Weights of a small image classifier: layers 10, batches of 256.
Rows from block 4 of a small image classifier, named by matrix and row number. Rows with one number belong to one neuron. Each number is 128 + 32 x the weight over its row's rms, rounded and kept within 0 to 255. All counts start at 0. Numbers have three digits each. After the name is the row's rms in percent of the matrix's.
Before each neuron's rows are labels from the 100 images, of 14848, where the neuron reaches its highest value: "top examples" is what is common among them. Only what is clearly more common there than usual is listed. The data: rendered roads seen from a driver's seat, with toy cars, trees and houses.
# fc1: MLP up (model.blocks.4.mlp.fc1.weight, 1024x256), inputs 64-127
# fc2: MLP down (model.blocks.4.mlp.fc2.weight, 256x1024, transposed), outputs 64-127

top examples: double yellow line; bends right
fc1.473 064:124102102164198112101101113114129132121103112114119170151111127158164127144041132137151121114080120107113145157140178163109093082101120143084110125102211069158075110162144199108076164117128093
fc2.473 074:121105144043137138134106170134152091136160165125136144118153135082125089130158182186119133096107143175056094175141122084161068119130145084114143105192099149150097174107135098190165078143186140

top examples: bends left
fc1.127 079:132105148088167178172097103185109078098131152162140120177122157143126087108189154146132085082098158148107125159092183081167187099162156136176135141030134168148019132177115074106110104141152102
fc2.127 068:116110122134144114117169092150057128120126126131110067150134125112170119128118123057141139020123139104094176110132112133132125148111149088120115105148160099088135136097104161151137099098147146

top examples: double yellow line
fc1.623 082:137078049155156066096095140164131099122138062122128068155121196162168133182115107127151157127097110203115150112095126117089095073121101174137166119152139118116144122143151159107108178163163104
fc2.623 082:131139203081062155142124112145128144114108114097173168191121111139177116105114139144040105128157088076117052131143105095184095100174143113078111111108115108125173145137099156092122066156155064

top examples: dashed white line
fc1.156 117:135148149136137155162193141136147045142129177145134106141131175170129054068121089155093082129193179122158173161091154120147120129099113109139109176126140127119163180150087128146095144146101122
fc2.156 121:136137128132111104134154163124109194141113186116119086104185123151122113132140127176114095085161147109224139114136144155103078134151108123113141116128120137188148133134164062124133130138139236

top examples: bends right; snowy verge; vehicles: zero
fc1.25 086:114150095162079117133182113144086132158123162100137110106072137146089130195161070136170100141143095093147081137165118151152096192123098172178130151137152107109113146095115099130116108114085105
fc2.25 082:171080093132112117135160156078168167134075086084066153107165154083098091119083137102136144106147141198138155177107155095112087164149151144149110134138139074083110182140167125109165116154135134

top examples: pine
fc1.148 102:119144124159158158129177135159111103087155116116117147120157107178112115122064140118121095101127136059151125117118138144060111131126160082071116112155092089166122097109144132125099111130152100
fc2.148 113:169140068140141086106149107161135138161097097070099181092127143111098125146118116101160154135096098123133222094163169072099126141065157093120208153127085055092116112112149182103169128165096161

top examples: dashed white line; vehicles: zero
fc1.192 076:109136124102130164111161080182170091179167127190072114157133107130181134149123104131156084153116103082091160103126150101157117157116124145116132087106185140100097040118131124080095141104199128
fc2.192 075:101129155110104166114104149125094160156134137188138166191178147200116168123153090121080132115078097170161148128154169139145188138064148063166125174137095150066106135050165189144120122131133126

top examples: snowy verge; bends right
fc1.511 064:130141127176027076137186162121079137111101112116152179118133139153049122110105114149118145159164153126134081089067111066191161118128091098089148092105136153143120124155129194100080172068103099
fc2.511 069:146155194203136147100102186108144074139180148119105117114157133122192096141114100109101053121056136109068150164119115152118089163137168131134142149139180136119121141094101183113204131125158140

top examples: sandy verge
fc1.350 095:109136116166108147147090147140155119167220151201072144156208134137197098142123104115151168094149130083096104124136096127120117143091146093110132184048120093136093098133140140128104129092108108
fc2.350 104:142110152101135108180143148154077135153095142105146124132117045095153137161153110118146132069162154075114114121093144124106116157111122225201110144071121143125098115186107137138148183118169093

top examples: crossing stripes
fc1.751 079:122101160159178150169115089147133162106099092097147123136102141110161144095128079126074148145101123133103119147149133130144120161110082147143197131115091129071103147143148126191141108093138129
fc2.751 075:101171175120088124088142142087063132117176134135157172077160201104149112122111136127148093213146142111142183109111135091135176125122113162059124133129123119080160135132153113146149126158159112

top examples: bends right
fc1.455 118:161076140135117165201132154126180129121206089146032083134112163139122155186090110151123120094203128128111165164106113101137133143178104104138135135108200122134201156084135159100146133150148109
fc2.455 122:073119173137125091081114157177164145097093171158169150082108125113124124136135100042128183160088124106115143105155114083136124110108141194126134141162133124200043139129109113179153168087143186

top examples: bends left; vehicles: zero
fc1.532 089:093127146126141079144130147123140062131105131105113145146143126122154157087129113074159117092074141122174048111123140089095123149128109108115127081139096171175073160106098106063141102110160143
fc2.532 084:139081115153114175141138124100164137133149095165128155118086197124132099109142142095079074145107136139125119135100169173134175107144156087082181153090112134128165111076109174108130134143107139

top examples: snowy verge; bends left; vehicles: zero
fc1.464 132:121137137181189073117111131105088140166113148101121144083094125038135131100149122119127093184146166130155104143155124112118098158034130120124082109172127104132129197128127077138159216144170147
fc2.464 128:117147111121188200139093131103197137158132109091179171180136160175123087181130116109164123125130133107137077118135186130136136109152162095044136116145098125116163147130140156109119144178137193

top examples: crossing stripes
fc1.11 137:064135083098115142133127171146166162109065119126148081179141125144159131137108124118041130121124134148159087161108128062101166127142152135085120097238181102080199128114153132201145220131107128
fc2.11 134:128136176146094107146130094143108167131102122140127157129144133117147150118129090149173133121112129133100080154104147083146162109017178108136085117181135122095130090142067197068125126106133166

top examples: bends right; dusk
fc1.643 096:157174220150098174137104150119136152146122123088137148142156146102132105112150080139095136156136125072133129112047136113168131196125126125133167095119141167082200116212180126145123153129159136
fc2.643 104:169090119151114101100153220137172119156151115128131158120123109163120126135146156153121128114174159099154123132122126159183105092119097127106150092121121064175142139136075110089071204172110152

top examples: straight
fc1.235 079:136152141117152126156104140154120071173116147052158176081123129116102138146145156118163103134168123116146096088142121146099102136168118186162152181113113078137118161129126125061131105129113089
fc2.235 081:166129117121149108136150085145134087123085182171124121107137077152149137127120155126116192105150126154084160107180138146140118145172125141118163090181154132103106083064126134164082142074147113

top examples: car
fc1.760 078:135131067164103063066125071244121125124159122158178183164150095141097052143148133132149125141086172117082105120162146186128128135157119119157146081099141142126141070182145125178140083119183079
fc2.760 079:187164151131149097107154051062171140141116106184119128103114190142174154178098138086122129163137088128140134142106133143111133111141092121125150106110074105183126082124146106117108169173103068

top examples: dusk
fc1.318 069:078117078092136183108102186152137137119096147068111083148076100085088133137114091094233166126139125170135109088179110082145163138132107122127120130107125151126135098128090160140147140161129111
fc2.318 081:107089109141163136167146097171041118142090090129122112148124218085117115145121140172096087198107131109101194137132120107087112138101105145122171118148126106140069083136199123078093125094127131

top examples: snowy verge; bends left
fc1.257 100:102090070135110043187096128162125117127144087104077114117102115100132102121209141141145122151118151111162112119154201099134071139126122125127109085124129124121125149132094183166120129185091103
fc2.257 097:070160125129142220094127116130132101155122110141147116124181084149092149120079199066098111131031118151109152109107141111107106102083117147156080123112125071111094124126118141137137142085131126

top examples: bends right
fc1.649 102:137122169154134143157143132156077134153090141170121073175057197158197107132153104147133153080108101199078130158118128082116088188092107121166148165074153113095091131092132160154173189093126087
fc2.649 100:139099179082092057145098086155107083140155163133150127160164150132164141132110138137101121133146117120125113101140141156094176078093142113145153122124165099189077088168085144121172113174155087

top examples: double yellow line
fc1.656 118:186132104150159133122082097128104118132160099120121166080181151152158181158157172075085136140097155105130123146134124135142161176139140130112136091093161108141099091173116113088162149119181154
fc2.656 106:150113116166119098115112149149147155130136076135140079159093107057063155156165151094103111097136120106066131112093184123151081078134136099098148096099139203093083106173126186186118139102135204

top examples: dusk; pine
fc1.81 065:114125111083134136149108162122190175087154160134117120169104103155173114117060111156122160123120115158140124123087065136166082156078123122118118162122144105149203114175123100145121170177096166
fc2.81 061:131173097097177087105159112165140081179134144110105071117149151171112093099124077083165128118107121047174125139133131156153149138194117101131140102123174164072109134120112100106120100092120136

top examples: crossing stripes; dusk; line: no line
fc1.278 131:134134151161157139172134196163095121107102079090069084178145135076155155134152109106075148122079052165171096165099116137123181145106108088113091124247106171149165118157081135123132194175187103
fc2.278 125:093135163111122120161133175079159126107104107131157084154085120166110034073135092155217115104111108132137134125194099166121176084143092091147124109113140139151162143130123155118134134123140150

top examples: solid white line; bends right
fc1.259 085:213069151148157107208172063151154095095169078147125133104095114090156157100155157167128094162138125129135137199107156132172110105094130134107110143153085133135159110150119136142080104133170130
fc2.259 083:135187106121153174133081175129134121183112060186157145149087101148129034115143131123068153156113063171142147204217120188151149080087061129115146112133141142152189129151100074100100084173149162

top examples: straight
fc1.35 101:157124194116177174162073126132096122109075147184142108144089086137200137131147138183126166138166122165089087148155166147144155087123083079067119159072181129150154165096077168161136129155129115
fc2.35 087:100158146127166190101179109086167119157176142099111144129111131135139128160161177081114148154098172077147126167126123059140170147086091134102064155090134085104156110170111075109133157123068109

top examples: straight
fc1.329 130:117089095177160153131112102125112127126107161156139063084091172105127142119159152118161148155113174124127104143181118081128155087128135126094131149130175104147148136053141167122124176141142152
fc2.329 119:166108192106199202101143198104149149103139151119137070121095113152125099120151104112092130168169132093105135099056134110111116119104083135076133106172149103134140166120123152163099163153085103

top examples: bends right; snowy verge
fc1.673 092:081129111134078155138078146189141165151155163126078183151116078096110176164106105137103148082158180085150132110110122145159113114115157144136129104131119128139115137098164166157097188088154075
fc2.673 094:177088078151173062134127134130128112079126130106131174118150119132119181173141150084094116182069127122156119126137132130129129165100150168087115088089178152127150090190129168110149177133157160

top examples: car
fc1.598 103:137137136113081174134162117184128155125128164115099075142128156104169063131119139107187078109067090153150152187107085091092104173160176068137115040115102135146121144133123106200125100153103073
fc2.598 106:103122075131139112118139104139155110113153133101147115083158222082123153136135068090131168144113183119122164084118098151147083068087122213085166157164166058123107136112133153121147197151137155

top examples: dashed white line
fc1.243 090:148082114198167126084145147119200122187185142177142165193058080138196150126100094135142130117125126116079126088068059158110142137102094130161130163110113202133107166134109127100118114105129130
fc2.243 088:141099172150105121150130174156146095110122119137096132072102117195126069119148123096158123135151172115081075167220150125101119160133150110117148157122138199143133109166193119117107103169122141

top examples: car
fc1.214 074:120080096128144118120118178149180103138145145168110186166078165149147099149124090152127161145128121131153139175139164101134190139178088142076100158099139126084106128184123144155120095082117185
fc2.214 072:114044082155106152141196142089137130100135160135179110111175094107139111158130160124156084130088146150070100137122089164096146128103124177140074144086145161169060119120168133179143094155118125

top examples: dusk; snowy verge
fc1.264 134:123115163147140113113148145120167168127167157127106064174133124111102122138088145066157112112147056107095117103180118145160124152157114076081157144146125079139116111128142110154042122139075103
fc2.264 146:142169150109125128078105143098160050126148113122146104113147153040105101124118147135114118107038036086117112113166160104107093134107095163165064146164125173174190124057100168145195117086102118

top examples: line: no line
fc1.280 117:142110124113112092077177085122139126107142101103128115111086129064123141157176135152185107070105129123139081110145151153080160077195086124137123117101112163105116114117110117066165092126148166
fc2.280 102:086114129189133100151109133134162113166134122100155186112152083126126149158158131071194098092097143160093214096146149116151165083089149150165074103123151111106116173157144105176099125119132195

top examples: dashed white line
fc1.180 100:194157125140132111176124178131123110141095131138100154075137106096147038129100103145039160087154152088137128126098149088168108093157148078106096147153117122136155089106148066147134103127117087
fc2.180 102:159189169154116154127119117074142070115181168181130146138090109063178078106130125186076113057129112111118104136185160163119194037143089142149151091168102144191132091177097099200151120143176130

top examples: dusk; dashed white line
fc1.727 171:146111150189172124127133116080122074109116098102208140088071146079115221084097151149087174144119152142117059130182169176126121125101157151163101116117126150122134173077162123026076131115114131
fc2.727 148:109149155192137150131116139096173141143103158162141157176154127100133067141074159138091133125185167110158121136243110255134141162146116115155159113117104131183119122173135153125134092129161093

top examples: car
fc1.552 103:148095123129134126149164132153136123138120113062179053128096104076098161126055123117106176119109128117099121150086102146182103122122106119130176133104120129154127113064152188118124135106053092
fc2.552 104:151098152141055168173122120135113148210109094123140101093195085200092101083128122107087138111114145138091131119132090100152189131129175140198076133164129098156147157081093137113163152135120167

top examples: pine
fc1.605 084:137131094145176148231153129134118130118204147112109147214149126127133122095113154176139116133086169127110110095132118084126105122049159131143100153141115087112167108170115117121170104065156102
fc2.605 078:102129110129093136091126111133137130103140133117118084088114078128115104199146101121140128153139102119082092098146112202140138049149158141121154125098114109162098140106127135169136107128095062

top examples: line: no line
fc1.602 098:144114114130138109153075118161108092191180141129114101186094123077176151081136153089162085127122091147112120191146140106156194152147122102118108091153127124106146146160121098157118103113104109
fc2.602 093:076183129152090130159127110132143139118145131131133111128129160100109120156069180163154101082107160100110128140141142136099078115144112099117117111082125127164148141099127117110069160171063110

top examples: sandy verge
fc1.702 102:163156167151108101098081128120076204138163090150140108165120122089115145157143145132163123153087128134140087119138076124131162190132151126133151125142157131126133176125151116165130181147132131
fc2.702 110:129096065087109072218152108111146064154140126169145175060129147145103115178132144165121114101128129207075183119096174143107091154064116158105093144098119113135128160114184149071156098066115141

top examples: sandy verge; bends right
fc1.215 113:148112136162127112099087138134098136184088101080107181104093166105110161200113096139125155140097127077080081084086137087133077119149119101192132068131112113153151104156057056115104136112080113
fc2.215 117:086141133122101147160122193131127158104168139140121115109126103130176150138154106108094086110086118129131106197100169087158102198136137131172188180213135158135033162124140184122169147139142155

top examples: bends right; snowy verge
fc1.54 109:091060156187129124162135137138111158129198171153124183119082136083115165136111111151141124077125160138141099126188135106104107123184106164143179159112093162117122121124167131145126129122126106
fc2.54 118:118065170117175159137155171121150200133160138196110168124110175119074100179132074131133153181129158187097168130130105121119129109143121197072178116103143133073089098136148092126130157118178132

top examples: crossing stripes
fc1.678 033:121167150116157125153102139188117163137145134183103126124169129119152128090159081103084090165114105113106119133163107147195151150143124064144044108182112171158148131120178106176120144170110160
fc2.678 035:101078075129118164130091159096129113099144148103181093127098139106109099154098089121081111152075148161149094141081104178115082161160147133064163167165133122106160130149107167133107069130156087

top examples: snowy verge
fc1.525 118:068132128127127161157202131128116101143108076074157199181107101113139072136144130123163110165135129123142120122097135176110129110164164114127151116084153113110157140145107105125128066089157120
fc2.525 121:134196147112114048020093133100116111155106121174105130086147149129143205156166190070134141137130140156145168085131201163141106132096149102146110132172131121097144123142141091189146130123165089

top examples: dashed white line
fc1.71 121:126155099144069147035118074141136141113134081201125061140161144117124053091084131117139127128113140138082127154174137133136086149154099181107131152138131156114127117116121144127161106128145156
fc2.71 124:149163145194177139119177113125114125147165130170151180127126159151130208143139115098157135095135184137103142098110113120084174066169160128142130154112083162189168113151112156125117084123118178

top examples: dashed white line
fc1.647 056:155117088147097162126147136131146118158149111129134137177181158148137103122081101117126150130112088132133127118131113041131146124133122114086119100181068157161062138091154102082153201115139205
fc2.647 056:171135183102136122156132115129103159083158169073086109099149094144136078084132142136034088086166078131155117100102113067120115155154136117139118125123149127125128084116091142077071154108141113

top examples: sandy verge
fc1.10 096:148141101136082166123078107126174191152139146135112038112138070167173160160123148106127176112141077107190096132138121111060167191088168043114117182134116115098110104121113133117161135129149156
fc2.10 091:081160156173115122133193192140040128135123153122153132069184138100082108139142077170135129144082204130155114108104120101172081082164127206153125168115119158129103161143128117136069103137090111

top examples: dashed white line
fc1.199 082:115146132138082101103105072169136126143122147122096157151152135098191063115159095076152120105091108166077151170128140099162147173149147108146174105105161129176082132158122165084189114160112138
fc2.199 082:196117118157156104155094133144132189100124093144182152140143072175142151152146085149092140127130151103121121120133167140085117119110118130148066150104042118093103144085160106087128135090137137

top examples: straight
fc1.309 144:099113155158089191131103137092110127188107177122140091132160111123096141123104135078108076168135134084182038175190167090096126127148131110137142180128184109167173106090124133134181088134110147
fc2.309 123:195123150145106190143115128125155148125138135087087112141166083135067124120098154123130095145136148160113164134165142139159101134120111106141123107121120125149164134089167126126118179090130207

top examples: pine
fc1.629 128:153159141131143135179103073114101085146121142147124111135159104093147186082078127094087113111120101139128179185187146171148100079104131101109141096130068138202153172132091175114152176133117123
fc2.629 133:143137079093114140118194135109139137092144076143092138058170104167108062114207107077158120110141110088115181105090163173117160108121096187154133143115155127063093132168123106143163115137113160

top examples: double yellow line
fc1.263 113:122127095227113078109113147193118160084128108177121098148164139159105124098140110131175159100174131150140117091127113099114096109116050125067169127162190106122129076155198087157143090134130132
fc2.263 120:171121132064102081104098069101154116094136077140115174182115088153146136119050131107098111130182069177158163069136146051126155108142158136148157116163130113120146102149113142117179132119166140

top examples: line: no line
fc1.351 117:109100110173139147094129149130117072113190195082139121146145121094141107142181101191132197124177108092125137147066136185145139134113125142113146154117103148113117163118108107101144167117149116
fc2.351 119:172135152157104106140148095146178100149127131166089083105098122167172119164110070103117071112130095170121142111231142052092134168129127135132151165199101166171134079160099159113099111137132132

top examples: bends left
fc1.428 104:101127120152093126142110094173126051138117134181105160142100091085100142151166161129163190135124149144090110142172177083141183170151125072144107134087115136108102158063086117051081151171094113
fc2.428 088:088135125132147109116103122111091168097119156165042141121131179128109117150103103080126129065092126101133149098060098095173117151121108114103133152154119186124054084113106106166166061110142081

top examples: bends left; crossing stripes
fc1.118 101:082169111150147104127095130139084176107127095203152165123133188083140163139154091134171078154168134085128087152075160126122145144124118202143131073160076094093124191139118122143108178131135102
fc2.118 105:124090177167111128035110091145075118104153138120122149135090105131166160166099158163144097135115155165123147123140141117128131076108166064124137118172115160133182117152124166136144147202137121

top examples: snowy verge
fc1.244 082:149172149124109147115189131111123129157146140048103179147175106140164153144113147116158097088134074118103148116185122148155153206151087154132105087173125169112139170125171100170194136147134148
fc2.244 094:100107115148124082146103138157176119084096102089133083094162135134086142148099143157106115101091147165128134159101110084117119137047148154136153103095154099162138100043138127081101107125107084

top examples: bends left; vehicles: zero
fc1.268 079:158146145170119149140065122161198108121085120125095123139111114118110124108197105123186087180087151131099092148092145117143077145071146146106078175115126096190179167115104121156159158146184154
fc2.268 074:092144112111127172101139121088153105109107113044106131110094132127114159094135170146106086197130097104161114112130187091121036115187110084112139079120166099145122121130121131080147164060136152

top examples: straight; snowy verge
fc1.721 073:094163162168099112130167141143090151151121116118167122109107156134060130175097131148153116167114166103155112092106176075135078101095112161155096134082102156133050086093110149163166117110123140
fc2.721 072:154104128150091161140124091099121179147085158112072156096095184132136144141153161167149085069151143151131178157095114047139061201091126089083144137137119106115149187104103108078161179133130164

top examples: vehicles: two
fc1.342 100:085164175142106117175103098104111111178138228073136150157169089107146140142159131092129167135170171100152122136120187131141090154070149150132107106117126142095110146106132146113168122116140133
fc2.342 087:099139137094151098106140134149132134083133060121100124093174141178101104120098150126195147112154099096124166191120120080148143141160157164139144129148149096159122115130208134132109136173111094

top examples: bends left; snowy verge
fc1.521 080:109121138158148121135108098095120115140140133067106184171086177135085142130153111074111165114129123180165134099150154073070109120116174136098117121212147099115129098133141099165169112145103097
fc2.521 086:098111178081175136102109063123146150201112151148140142060173084099128042093138089183123141138183102178169138156090039107106127128133118200138087109138159170095159211134077069128120097120155166

top examples: dusk
fc1.601 125:127103100148118187104128129184159135154166140088126067099142102146189127078174149119135114159115143101133098104139146153121084138102110012201142200116137156142095115120161091133117115112114083
fc2.601 112:091137101146102103099093122130144146133156168110118160122134131143124078111127137082124139076106125120162128129129159115103059171130138165138165113143143097134120140144114143118092133184167167

top examples: snowy verge
fc1.471 081:119138186172143174120189100146085067158145144138127068073124146110114126132167141150132085126108135138155100111139180149048112125097105124143171151172100135113123135100066152161137102142168135
fc2.471 076:103155110089117126115075172127052158120131075134117159119126110159076126108140104076146151097125159079110162171120127140116118142118144170148153104150176141123164190102093117141119157135120106

top examples: truck; dusk
fc1.652 056:120130109169088117162137133063103108124122081136147124115096095147113135100159096116146143154153093125115123143130114079161085118145125125110134156125145161163089159139150125094115080148155145
fc2.652 064:106148187129149130094162113088163135140078101096098140118152129104101122113130082152148107107143184124169111091145150169153097113146151138093132110179176109097107081057124082143131151107072150

top examples: car; vehicles: two
fc1.159 103:067173101128129111169127062090070142106157115151088109089157192131142162097122124115129054086117151148128160116087039093141138166122145150101126033120094086148143129101136131114120082142158091
fc2.159 107:146114158074116119091099143141095132154095142148167100124106182131149141079142194119166096165117085077135159092138084114093077108136130124124143126130160173036104143196139132090142091139121119

top examples: snowy verge
fc1.736 074:040170155130092109142111136139136123156129135101108169136117063172110108104065112167125100221123118150125104081160114094194169166133063126135050124165065145145127140160102164110170069144161145
fc2.736 073:156099139112153053114094146112147155144087176142130164083160145100106165109144139107122128130099097167137114174134114147126140138058146166133190198118161144101147117105199108100118100226139090

top examples: double yellow line
fc1.58 117:151096155184137125124176136108107167147159100110145094114152044151099120038116100088093120130098135115141123146119134081198078134179115226109183126140114079076104131135082141089151163052083087
fc2.58 124:108118140139125114167059195158073116114132105141113144109071095131130129115169083175105116069089136193087038168135126081153199189174095171109220131167170157177074186097135130118125126142113097

top examples: car
fc1.346 084:124177139134169135166140128179128090109084157104138085126131108148133139158107130152105083131145156137117128150108051097175138092132150135136107152153121153178088159125112114101069164113148073
fc2.346 093:126103132133146144131059150144129139160123138094190198148109121138073110090106107171136109198075082159117174130089080106136142163113133091112116078109150179133154108064142111137109135136111134

top examples: pine
fc1.115 101:077126161157110025112152155075078092140150059126161104082129058126101151092067090167194172123132083098095163157119117126122087106078178144125115127130097123215171122119108147157080141134168088
fc2.115 110:139105088121181186192202113196105141124100145136095124091136201108133108173126123185114108162085190089126222128123161164061127124072090136161132116126061098178119130120112104115148107169080141

top examples: truck
fc1.467 119:123158153166142118180094086104117112118163174091147093111130122120098100154120140165095159084100090079178101146084133146129136152096168075174086180147101082112148115112124090174131102141156118
fc2.467 118:149205077125129173069114135097099106103143118150136079167131150121188137081095079135135129079117124136100109129152122113149142111158116048110182086084162146201128083094116113125146106089101150

top examples: straight
fc1.448 116:146122128130212112124161162112148126132138140151123173100148112148193127063066159128127104172138119120157112114128069097166146126113163079139113156173184117047154160193157100065177086085099138
fc2.448 120:093158133128142076130068061127069116112101163081154159096113140068113091145127119156142137080063078120130057105119157121153167137172127100114164119119101165135092079109183161157099163104105161

top examples: double yellow line
fc1.610 054:161030138171178062077116172092116133126159171112129213160130097129136136126100106060137069133103141167126096116121094082141126144115072142129091104101132116178125151142107139170139152080135076
fc2.610 057:093127116053082100132094107087112129074130035158112130133162138142177168053137137187079157144119113099137119125121161118144097133138131113142163136210142182078114149103111167121132156124060186

top examples: vehicles: two
fc1.175 109:162104119137142181122119120164145177159104144148158131090173081086144107168163090194183140155136089166163144151155079110147125113066139154135098100128160110154083116111144142155138136164125157
fc2.175 104:159145134166083098119157138106121148133157104093152156118096139140086156172135170170078168160107105149118137080065065189102089105129143112113104131136095125111200172093170154101135138107187146

top examples: line: no line
fc1.136 109:114120155133144166151117128099099145135111088128137156081137094135107105137109109157137126095146115150106173150176122150126117198170143139169150126175129095168178159072120080165170054146135124
fc2.136 113:127109086101111153128133169123132133138193145160050114089114134087149095167171096189165133092096124089123140066152075146137127125156175109108109173093168153164084132077188123143084142143154088

top examples: solid white line
fc1.43 116:156139081137141133111112115145136157149123100174159073153165164148155137072112159107157101133070158109146128095243153141071112085117099165091098163080124080190102088087183180177103155130140101
fc2.43 106:067101107139145163130156148101160116107105112146135172051143166161122163149152169121115117165126121157101137070147155171165114100096152087113156102162151135121109059150163089128187124129141173

top examples: truck
fc1.78 117:117125100188076115153109142105155167136124137164165089090118104132164138150076120142151170137116111132097096142090082146098138125111101145133145207162124078187143171140099133117133124112118121
fc2.78 110:126177170108138129166095102164137140150118071105116129140131191114151120052183147151130158074164102108173119178097214113134060165141133120162129087140170147080085096071139095114147101119106146

top examples: straight
fc1.231 120:119099128134135159160159084128136148134121156118046103137137164141135135132177141100149144130141131120130127157181125109146138150099186173128086134087095129128068092114116109125136099123035166
fc2.231 119:128151157106099188103115089180143102118128154126128134178118162132173147111110116140174128125184136142146128078129124176159140140136033108127066167110136170045123158152158127080157132138223072

top examples: sandy verge
fc1.197 072:055107121165156090140144084112136173206164124132129170128155135171069097151129108112100105108144155103112101115139087125174118146115080131145141135112170106138190140106117157107161122068119143
fc2.197 074:115112123147127123130125090158117113142112142141142141096120121109169171100122112122104135100111080070127118108089124101099088136090151146159187157176100168109126181101151100125129176119108147

top examples: vehicles: two
fc1.120 061:102075179131147051121131053143131142092148105094168120124149084136125128147089154166129153116152122114135119124130155091131120118104140111113127132132112134131159143083166097114136131083041115
fc2.120 068:137137069120120116167109103142154114160142112162102135053081113149111098144140051127088119107052134124129121174116136140164123137122168062112174167138097092105136195153050091141122091156128119

top examples: double yellow line
fc1.396 084:126130171126070144142177106170139105117143118155126078139125143164097118079156131179199135123155151129102078133138107122159101083122120147100080175102138110143118140146122143127139132121166139
fc2.396 081:141107148113144158129130074067100114175115108145115143108137127071092105098112095145163102128056108065124139103163122129143078125042135110099149118068111084164127150146129146138153090117124154

top examples: car; vehicles: two
fc1.505 096:102114099163140141138119045141119116131100132163127089149175121132145127098053125174099115115151170180126147160145130078132150164128136081110126160107174095157114129151097176123143108140153098
fc2.505 112:147108147070085104155133170143149138187158085111132170147122114075075070102136118196134167105079068117162070128076155112070100124089133095126121113052125133133141123090154117118174086134091138